From a checkpoint of a small spectrogram VAE: trained on babble in 24 made-up languages, each with its own sounds, syllables and stress or tones, from a formant synthesiser.
Rows from block 4 of the encoder, named by matrix and row number. Each number is 500 + 50 x the weight over its row's rms, rounded and kept within 0 to 999. All counts start at 0. Numbers have three digits each. After the name is the row's rms in percent of the matrix's.
# convs0: reduce pointwise conv (encoder.blocks.4.convs.0.weight, 48x192x1x1), inputs 64-127
convs0.0 100:510519461443498472534506445451401444496459470533522484579477460576493503492487549507408535469569512519538560479633553488424486503372519468437478474589519429445495483505484497520441504515521644
convs0.1 103:470488448485495495569471456484472474541491467398422689645454448460412503479502495530484606474461460549542505387491461569492451464568517504490476536515537431433473506602509493503404488391504449
convs0.2 099:478448409520497501462481469609417571567551487535423594439428516464551507530441546480517633507499453457607451491476557485556528531559565551435510476497481529502546510491548525484524488544469603
convs0.3 104:581628467506530493495441528512497483498463543482515458509467456497562562488549514500459495478474465436537508438579466464543537419548405551484515483524431456666477404437506390550505436549454513
convs0.4 097:594657496523547495411543500533585469477450465536463489466570544430445473517481564484561460383527525569465413479575538517486543542535408485563488506499479453502513493498473453526512511455535528
convs0.5 102:468544477473412438540511532482463465556539463586541561541477508457481503563453509534533436494487419582482571443544454502465541515474562484532439468533482384516549538459529672517495511460526578
convs0.6 104:451463504560569525518548438470499502504489509484527432427450555479538493535544512488461497555591460500505480442421481484496494533426480466553476518466502410433413577464532454502558504459494521
convs0.7 098:414323501580467533539532570483538462413561446539505576536502467495545563462481508524467562511540541525465488467436516445539515554487525577364472558571494526626578517509529461548493471487546541
convs0.8 102:474526488515563500479435536540445487444586464587496445406463400547473463474487548463445444461472430538457474546476534541450551477453487422533538477441556527482504470581488426452554465493457465
convs0.9 106:568425479528489453457456496406519476581479506505485451468582523555526472549472499520457398531462567422518540505422479516483483514544531515480584523460515543470484528451443432511421559588530523
convs0.10 101:508491497482474436453471613523439410509478537367483414476505499480413527451488581458455474511518511463544509393492475457501471487561488426397553485435445551515489475516502456535517522433520497
convs0.11 095:486478467525514536494495467588551488564501575468509469488478484482531594450514519517573507495679497597536493478573565513573553515410507518517570541553607471400409555456559472481531523482495565
convs0.12 103:435615457481415493526461483625475531549513444385484543587503493548460493460453558467635459433473403551478497496555485412556512528444494610572510497425550550527479452510539534494443436473420504
convs0.13 103:500490484491502535424504385476473484445564446471459483427459551507518536420484442545436520453477489479506476583446534535466473476518540493469464439503572491499509496409418390503397473560521475
convs0.14 101:591472463537460503515437508514432447506478485461544563484535445425471419430593421494531493437496433546528506527467529551542480550459607486497511488485484547452488476466499544495509465412451448
convs0.15 097:499439538496579479543531448390365521543449515340471544532444520511504640483460520582494559492565488553457447513442529467548472501504482472514532505533525445493559509592477466523483541402526517
convs0.16 102:471516478510480524530540538579510541479424512497472526510507488451469502446486505519586632503582581429463480557559513511491446484483441581541465522482472521579509496542512449486478543548523430
convs0.17 102:431475503525414457516599477494526485418519444505474478462519492495514473513458544549548621467483589471536495522514486457423487467531453502597501520510446516493414502465590515540483493517510501
convs0.18 097:468522563467489529481449592492651531500488540510492638505549527539456471476430511520542498474449477472462515577455413493488514424534501507488421523468520573512524523497418469521434584495549411
convs0.19 097:481527487498550549488475517458653432527432561548534625504484484556532506479523486471483502537525507392489537530494526556532524464441532438525454561479501423459527505475487459476500507610604545
convs0.20 101:539530476521493584484524555439527522477545480428478468515581493602625394485547536452445486564500600476484537511484496508477515527462489622550420526613532581545537459462506384472497587511515388
convs0.21 095:523578501420485551499436514514503469479519469514486439542509537568609478572425532505445529542467502476543474496461470485474524581527550511443599563507511513505514443545444464429518501516423518
convs0.22 102:527559459516458522565570495489486537551470393592540542509417529451494487597437442515485464568509489476469427523389481434491508559500545443488451516436489550583499593472423497493557490482458469
convs0.23 100:569540466454513509501501470418464521521490550514481487511563443437569531504500465502462437442480521482408462495502496420492489465439490551567548522612448523442433437505448536548512553537495557
convs0.24 103:582477487556428552487564499492471418477591498587528537560466461546511482521480548573445623431436528541484452493436484446450500497429499560515436559469491452512479537484579537575467410519540551
convs0.25 098:518450443518570474491538488521492507493563562451498555434575430440452497506461535486498547564470580524568479501428473535559490497545523482479533469464529514568530502396514542507505438526428446
convs0.26 101:385501456471474591522572473402511499471537500483498404529528541528638423499459530464516517506527581518377509521566534535507516576546442607493501546531493631523537499536499445508556483519444465
convs0.27 091:498489537499469496514448473444508422572480490459506528506476488497452575522501443538506481498449462459432468498470497383458409511515414439521400443417509567480529555505507508445528501479515527
convs0.28 094:460406482471466469492447497508513457533494456437480531549457535454459419479527505565499599558480369473454456424472428469526538464483514476562500474526432368453443465499496574447528456470574458
convs0.29 105:398439453523457533566517501523474507462634501544495545455507487499516533470497505478507506523546534473537515534434487461495473509549526490472565547498440437419477485581459423467493517530538532
convs0.30 096:576445458477494489479494466437514495427433549567462499450550492535564587524553467478534461540543479548527465435553466402480509482451484492459500520566559545592486426453427540468614565487465454
convs0.31 100:460483500487557526382524468485438538553525472568490499379488501453618513592458480538491528548519538514474522530608427461444522556542517513432565526576484546553470513513495482527559486547550430
convs0.32 096:535496546435475426494563467474479460557517452470535420456482536494423527542498508532556452510514424577437529497393532492540498559564521482494637481493503556463563511464600469606459551442450478
convs0.33 104:473542480528502468436410429519524446496548489576471455494477550408482465563511432508544537492456522498433537467507475530468425580462395503476461568525463430399577520478585646450629488454450490
convs0.34 100:582494522458539527510491541586600527541538559526479417431457537398585417509516534528526537612582455493541554478624487531445448468443555466579490449503503632511510526499471541508505517565431472
convs0.35 105:475531491513445528534479579515449474495540508579489527478563443516542461590476549527522491491432452475474457511508510533575585589583579489455496468538505435408466534537512433500504535576472476
convs0.36 099:513483481523534512494511452465544566542481526446523521469536481542450488466488468492492413526496517508467477504504486503462545505490497452472498450494539604507525415532509558437511461462562458
convs0.37 097:451575508489592521457501411522582511487520466501520498485466446447459414533486433482472478455416400395506465439469504559542439523524503541488458440491481535517459502415522538500488460565506498
convs0.38 093:473518481506429494461507562556466500536560545578535446534454531524538471475523507493522450463484379351529648573529516541469480490478489592563552554442533409527467490489537526532512454469445575
convs0.39 104:513476515478567441577610483519480571484511491488503474443460540561496486482475458511509429454531456441466466480512489531518524562491571560470536533517495574510508539477497475500511374505534555
convs0.40 100:461491485583589481437554402460470516500403556454485505463571495535531575524505516495512453519553518555533478489479538464488543511503469511545490475541482436595535557512510451491500535474523530
convs0.41 107:578439487510441511495515533397499475528484518369445534523512538499474519426488447521436574509455505506522475529365544421485524486523519493501496540475483514526484546444545481509492581488488419
convs0.42 089:421543487552495443573510565545466418516529499592447610590503461542499424536563507538564544498482478501491557551521550613494518539574484484504516504455530432448505409448497607492543509369465488
convs0.43 097:450475480506514433504506539502459462531577544624482399608491485562477580495474532464487458484534484457429526458568528554480604497459497492424494542415569572502466514546438449520530533455524535
convs0.44 102:510536501533419542535545455453539443457439576476509483528454489514436464552530460493480505510581458524535534498547481432580423555569517432563362514350520531467527558542480574492451466446502444
convs0.45 108:508606572465544483530404555593500449578559493527439498558436535461586561453493404554550478504556559566454491532512474604505455489484562492538461481441462530460529542498499409476455430507530504
convs0.46 102:479510493443501541472422496538576621510522471496492527489462520577575420537461551494556483521508553529461531516479454531528597566522640471512507412502541576547518514410418626457539475514476409
convs0.47 098:514519557531566493484564433441465494536438507503486449389516528532568520462480502450441418504444297547534557474544461498505457450550509379434491471593486395466447491478469435562496487468467581